python train.py --model="rotation predictor" --dataset="single printed letters, digits and signs in grey, bent and noisy" --train_examples=98750 --image_size=32 --crop_scale_min=1 --horizontal_flip=false --translate=0.06 --arch="perceiver" --norm="layernorm" --norm_position="pre" --hidden_act="star_relu" --mlp_ratio=2 --head_dim=16 --fused_qkv=false --bias="all" --qk_norm=false --parallel_block=false --inner_norm=false --drop_path=0.05 --patch_size=[2, 2] --layers=16 --width=192 --positions="learned" --latents=96 --init="trunc_normal_002" --residual_init="none" --optimizer="adamw" --learning_rate=0.0021 --beta1=0.9 --beta2=0.98 --eps=1e-08 --max_grad_norm=5.0 --max_steps=9600 --batch_size=128 --epochs=12.4 --lr_schedule="cosine" --final_lr_fraction=0.05 --warmup_steps=280 --weight_decay=0.0
Rows from block 13 of a small rotation predictor, named by matrix and row number. Rows with one number belong to one neuron. Each number is 128 + 32 x the weight over its row's rms, rounded and kept within 0 to 255. All counts start at 0.
After each neuron's rows are labels from the 100 images, of 14976, where the neuron reaches its highest value: "responds to" is what is common among them. Only what is clearly more common there than usual is listed. The data: single printed letters, digits and signs in grey, bent and noisy. In brackets: how many of the 100.
# fc1: MLP up (model.blocks.13.mlp.fc1.weight, 384x192), inputs 39-77
# fc2: MLP down (model.blocks.13.mlp.fc2.weight, 192x384, transposed), outputs 39-77

fc1.274 [157 116  66  72 129  98 162 204 142 180 121 164 172 131 131 121 212 142 130 109 133 137 115 103 206 120  93 144 172  78 120 126 141 163 119 116 151 178 163]
fc2.274 [ 78 147  95 106 137 151 111 158 182 142  86 129  88 167 140 106 171  73 159 170 114 140 142  84 150 105 124  92  83 178 127 101 147 100 168 118 153  99 126]
responds to: dark on light (86); the character - (62)

fc1.309 [152 204  98  68 123 107 172 140 134 195 129 189 157 137 152 128 172 103 101 110 134 109  90 131 172 106 127 137 131  73 122 180 152 116  66 112 154 129 164]
fc2.309 [ 88  84 138 154 132  95  91  86  95 140 143  97 108 158 119  99 163 105 176 168 101  98 173 135  84 136 124 119  65 116 104  93 152 108 179 159 101 121 164]
responds to: dark on light (82); the character - (39)

fc1.90 [105 171 130 109 101 131 128 213 119 137 130 162 124 109  85  91  49  86 114  95 152 130 135 121 131  99 171 172 132 175 140 163 108  75 111 112 127 118 112]
fc2.90 [146 121 116 111 151 126 175 138  92  87 147 103 130 102 128 137 129 123 158 142 131 115 120 160 187 230 110 152  33  84 117 113 101 116 143 134 130 123  45]
responds to: small letter (68)

fc1.85 [122 174 173 160 122 149 141 138 149 105 157 140  75 108  86 122  77 102 141  93 172 127 130 101 155 108 150 102 109 147 167 164 106 138  74 108 132 129  66]
fc2.85 [131 114 102 150 108 140 110 190 145  87 141 110  84 145 155 144 183 138 137 133 102 160 139 119 106 182 123 100 117 130  69 109 127 108 161 133 107 171  72]
responds to: small letter (64)

fc1.228 [178 133  89 108 151 121 118 170 112 107 161 134 149 144 133 148 164 183 120  97 142 175 131  83 116 121  86 131 109 104 146 138 140 198 117 122  96 157 179]
fc2.228 [122 114 178 102 115 116 161 171 153 162 100 152 174  88 164 161 130  82 126  84 137 114 135 115 148 103 150 151  77 125  88 121 116 153 102 125 169 159 122]
responds to: the character - (28)

fc1.218 [113 127 160 120 127 130  89 168 163  85 154 156 182 120  74 115 131 178 127 155  69 131 172  67 145 112 119 165 177 132 186 120 128 182 173 143 119 143 121]
fc2.218 [170  68 117 154 101 114 126 117 149  90 139  84 151 113 142 118 121 180 150 126 148 125 115 150 193 226 115 160  44 107  91 122 155 122 116 117 148 164  47]
responds to: dark on light (74)

fc1.33 [154  75 113 137 127 158 129 223  99  83 132 139 139 153 139 145 145 110 118  95 152 105 142 120 113 166 111 148 138 122 129 125 124 142 100 163 143 159 135]
fc2.33 [149  52 163 113 125 116 187 173 111 166 121 132 165  96 147 173 129  96 111  78 127 160 107  99 167 167 160 138  97 110  91 142  73 148 115 137 126 162 100]
responds to: the character - (30)

fc1.318 [ 83 199  93 138  92 136  91 155 136 174 172 198 102 141 153 115 135 125 153 141 104  84 148 138 164 131 105  99 192 210 138 167  91 106  44  94 121 144  80]
fc2.318 [126 111 101 148 109 153 104  66 116 118 171 114 100 166  75 109  88 102 175 178 119 110 141 130  71 114  89 113  30 167  45  87 147 163 184 121 108 136 150]
responds to: the character * (25)

fc1.10 [148 114  64 110  99 181 119 142 123 107 179 117 126 168  71 153 110 176 148 146 150 134 123 108  99 139  79 104 131  61 105 129  64 178 160 125  86 199 118]
fc2.10 [138 110  73 145  91 144 107 219 107 142 182 130 118 178 112 104 132 109 173 158 149  94 153 124 129 105  85  66 162  88  59 122 115 163 152 151  92 159 137]
responds to: the character * (32)

fc1.379 [ 85 173 152 135 117  96 143 171 131 167 116 113 107 150 109  62 104 127 156  99  62 135 168 105 131 111 144 144 168  71 207 177 116 103  83 115 161 146 163]
fc2.379 [136 114 170 144 151 166 138 145 145  51 115 120 100  84 157 163 132 149 127 132 124 138  91 113 159 211 120 160  96 146 110 116  98 153 129 114 169 104  59]
responds to: small letter (92)

fc1.368 [155 117 140  92 121  88 166 163 154 134 171 150  88 113 106 149 164 157 100  98 149 166 109 169 190 161 154 146 126 102 126 183 121 118  95 158 108 174  83]
fc2.368 [154 104 118 137  91  94 117 215 154 120 187  87 142 146 125 134 151 136 152 116 123 146 153 133 108  82 135 106 100 134  72 110 159 147 131 168  80 135 119]
responds to: dark on light (94)

fc1.296 [120 105 117 145 156 119 146 185 132 107 167 152 105 203  87  79 137 165 115 148 125 132 124 114 166 192  94 147 173  99 174 163  82 150 124 144 155 211  68]
fc2.296 [139  66  98 124 102 159 113 188 112  99 132 100 124 124 100 153 156  83 105 135 112  78 144 187 104 188 106 108  89 126  81 112 169 102 189 127 108 132  97]
responds to: dark on light (89)

fc1.206 [ 85 208  90 128 127 130 103 180 122 171 170 152 114 166  69  91 142  98 158 142  87  96 186 128 202  90  65  71 173 165 127 165 119  98  71 126 115 166  95]
fc2.206 [121 130 107 141 136 145 105  29 153  86 132 139 105 158 169 134 118 173 145 151 145 156 166  99 113 161 118  96   3 145  93 112 118 134 175 112 125 129 124]
responds to: the character * (28)

fc1.234 [167 131  86 112 131 154 128 212 148 157 140 166 177 134 159 103  90  81  92  84 158 148 118 119 140 112 114 148 187 109 168 139 110 137  89  80 168  85 146]
fc2.234 [178 135 112 103 110 152 156 160 141 129 105 149 139  84 115 165  90 119 151 114 127 148 106  70 159 156 131 129  99 159  91 139 110 122 114  63 121 152  70]
responds to: the character - (36)

fc1.307 [122 129 110 154  72 128 143 177 129 135 166 164 128 151  88  89 164 107 141 146  96  95 164  53 141 159 118 100 182 118 134 176  91 151  77 102  95 156  88]
fc2.307 [126 114  98 147 140 147 121 150 101 137 153 131 116 163 134 125  95 104 172 150 112  47 125 148 120 140 130 101  77 144  44  96 108 130 167  90 166 144 197]
responds to: the character * (26)

fc1.190 [119 169  91 127  74 132 119 171 115 169 176 191 155 138 104 151 134 122 182 128 104  99 186 113 172  81  82  97 132 101 115 195  59 134  44 136  98 176 140]
fc2.190 [111 113 135 169 146 141 110 101 105  79 163  74  98 156 129  82 100 117 174 155 132  79 175 173  78 128  98  94  76 172  76  82 136 116 189 162 119  93 136]
responds to: the character * (28)

fc1.115 [176 100  76 136  92 159 152 162 124 144 124 166 171 118 156 156  89  67 135 136 148  95 106 139 136 100  79 104 171  94 146 146 124 182 160  70 178 136 104]
fc2.115 [139 121 157  96 140 131 163 178 147 129  83 158 155  81 120 148 102 144  83  93 146 180 112 109 157 130 145 178  80 162 144 155 105 129  98 100 168 122  68]
responds to: the character - (32)

fc1.76 [ 95 141 117 143 162 165  61 222  95  79 137 128 116 147 114 146 133 132 168 146 141  77 144 102 120 160 133 154 143 146 120 110  88 123 102 126  99  88 126]
fc2.76 [173 102 150  92 109 142 162 175 125 126 130 118 132 102 143 135 128 110 115 125 136 145 132 145 147 202 116 157  84 110  68 160 154 119 145 109 137 161  81]
responds to: the character - (29)

fc1.168 [148 131  75 116 108 190 128 136 132 122 185 122 123 187  70 152 122 171 141 159 159 140 121  96 103 124  85  88 138  80 102 140  62 171 143 113  73 199 115]
fc2.168 [132 112  65 137  94 155 112 220 118 142 177 129 124 180 104 105 118 113 178 163 146 106 149 112 126  91  73  68 190  90  65 128 117 166 156 140  97 144 133]
responds to: the character * (32)

fc1.36 [ 68 135 166 101  98  95 108 130 116 147 117 153 157 139 111  59  89  81 143 122  53 138 137  89  92  62 142 120 178  87 162 144 132 104  70 100 136 132 111]
fc2.36 [157 114 140 144 124 178 145 126 154  85 115 120 122 124 143 152  67 193 128 146 127 154  99  96 149 194 120 130  95 166 109 115  99 122 120  76 205 138  67]
responds to: small letter (76)

fc1.344 [108 186  93 151  91 142  96 188 119 167 182 184 109 133 102 143 154 138 172 160 127 106 174 112 174  95 107 103 183 161 122 183 125 119  58  92 126 158 111]
fc2.344 [116  94  80 137 113 130  88  83 109  78 170 120 121 153 105  86 106 106 171 137 124  79 157 122 105 114  90  86  28 144  19 100 148 130 151 142  97 119 156]
responds to: the character * (25)

fc1.194 [154 131  80 135 140 154 146 198 153 148 127 118 170 108 179 146  82 139 122 131 136 120 148 102  80 116  87 139 151 111 171 142  70 212 126 111 131 115 155]
fc2.194 [155 159 140 111 124 133 151 200 193 151  97 146 160  69 159 162 158 121  82  93 133 179 127 102 181 109 104 155 117 167 114 169 107 142  84  79 174 134  99]
responds to: the character - (36)

fc1.38 [154 133 137 154 101 105 142 129  71 130 122 145 143  97 142 158 141 120  99 100 111  88 141 182 116 182 174 140 141  70 110 145 145 120 152 119  99 154 149]
fc2.38 [100 162 164 111 160 130 119 185 199 165  69 125 143  83 106  95 139 121 105 138 110 155 126 105 144  86 129 173 203 147 160 120  93  94  97 139 166 102 180]
responds to: small letter (88); the character m (46)

fc1.241 [ 95 190  87  86 112 114 141 184 199 208 121 202 146 130 124  98 158 101 164 154 102 140 137 116 188  94 127  90 153 143 125 213 104 109  82 101 155 184 156]
fc2.241 [130 150  87 171 116 126  93 120 137 109 155 130  99 189 121 100 152 152 149 189 156 156 177 106 125  89  88  77 134 168 110 105 146 126 131 121 117  98  95]
responds to: dark on light (77); the character - (52)

fc1.89 [177 180  88 112 130 163 180 153 157 154 145 186 130 109 109 154 206  31 131 105 166 136 143 164 134 129 103  98 132 135 132 153 123 127  16 101 124 137  98]
fc2.89 [136  43 176 161 132 117 137  12 116  79 118  69 110 116  95 147  78 176 125 125 133 102 123 135  79 178 135 174   6 114 116 115 161 126 186 160 124 128 104]
responds to: dark on light (72)

fc1.134 [109 184 141  86 107 122 101 153 169 111 106 137 107 127 124  93 115 124 117 121  51 143 158  81 118 104 153 145 149 181 135 155 165 159  99 157 185 147 144]
fc2.134 [153 121 122 135 146 162 149 116 117  65 104 143 134 101  83 143  94 165 143 123 156 157 136 113 115 166  82 125  27 137 122 115 107 102 126 111 178 119  69]
responds to: small letter (92)

fc1.361 [136 162  85  76 118  99 162 174 140 209 171 198 154 180 181 145 198 134  96 126 153 123 118 108 169 156 108 100 157  74 116 150 168 117  68 132 113 146 104]
fc2.361 [109  70 167 160 144  90  91 182 136 102 168  74  92 149 109 132 165 186 132 141  85 110 171 150 104 138 157 117  81 159 125  80 165 110 189 196  83  75 121]
responds to: dark on light (96); the character - (31)

fc1.342 [131 193  98 113 127 113 166 147 126 188 110 187 168 125 167 135 188 123  83 134 118  81  97 123 173 120 125 148 138  63 137 191 136 142  59 113 153 159 186]
fc2.342 [ 86 100 162 150 146  95  80 139 119 154 138  96  85 143 136  83 163 151 174 171  91 135 169 145 113 129 151 104  74 128  97 107 146 103 165 173 100 129 173]
responds to: dark on light (83); the character - (45)

fc1.119 [125 166 139  86  99 146 193 177 175 157 124 160 175 103 142  99  64 114 117  80 131 153 158  90 176  81 159 123 142  95 121 172 123 156  81  81 184 149 138]
fc2.119 [124 127 137 144 107 143 139 156 120  69 135 152 114 140 136 152 191 106 132 136 155 117 137  86 136 199  99 147 141 159 139 150 148 106 112  71 143 126  47]
responds to: the character - (44)

fc1.66 [ 98 141 159  68 147 108 117 168 117 149 134 183 119 115 167  66 130 134 135  85  87 101 139 129 124  59 123 165 113 120 184 146 189 130 133  97 169 152 152]
fc2.66 [127 142 125 147 158 127 117 162 144  75  97  98 127 102 129 178 128 181 114 126  97 160 139 105 141 143 152 195  92 160 145 110  68  84  79 109 180  96  61]
responds to: the character - (82)

fc1.350 [120 217 109 133  99 137 106 171 142 205 139 173  80 161 139 115 120 151 122 148 120  81 150 140 126  87 114 100 172 183 135 173  81 109  54 105  99 186  92]
fc2.350 [115 139  85 155 114 114 114  67 105 106 150 155 100 163  99  94 144 127 149 169 116  86 185 142 120 128 117 111  24 168  56  87 124 114 176 142 100 131 155]
responds to: the character * (29); the character - (27)

fc1.88 [159 137  89  73  84 121 142 133 127 211 170 179 157 146 176 117 169  82 142 121 151  72 113  69  94  82 124  92 164 100  96 160 133 190  90 115  87 143 138]
fc2.88 [117  75 171 119 141  69 119 164 148 155 142  78 140  94  94 126 118  94 150 120  90 109 149 172 134 118 173 148  51 137  99  82 138 116 194 182 124 117 201]
responds to: the character * (26); the character = (25)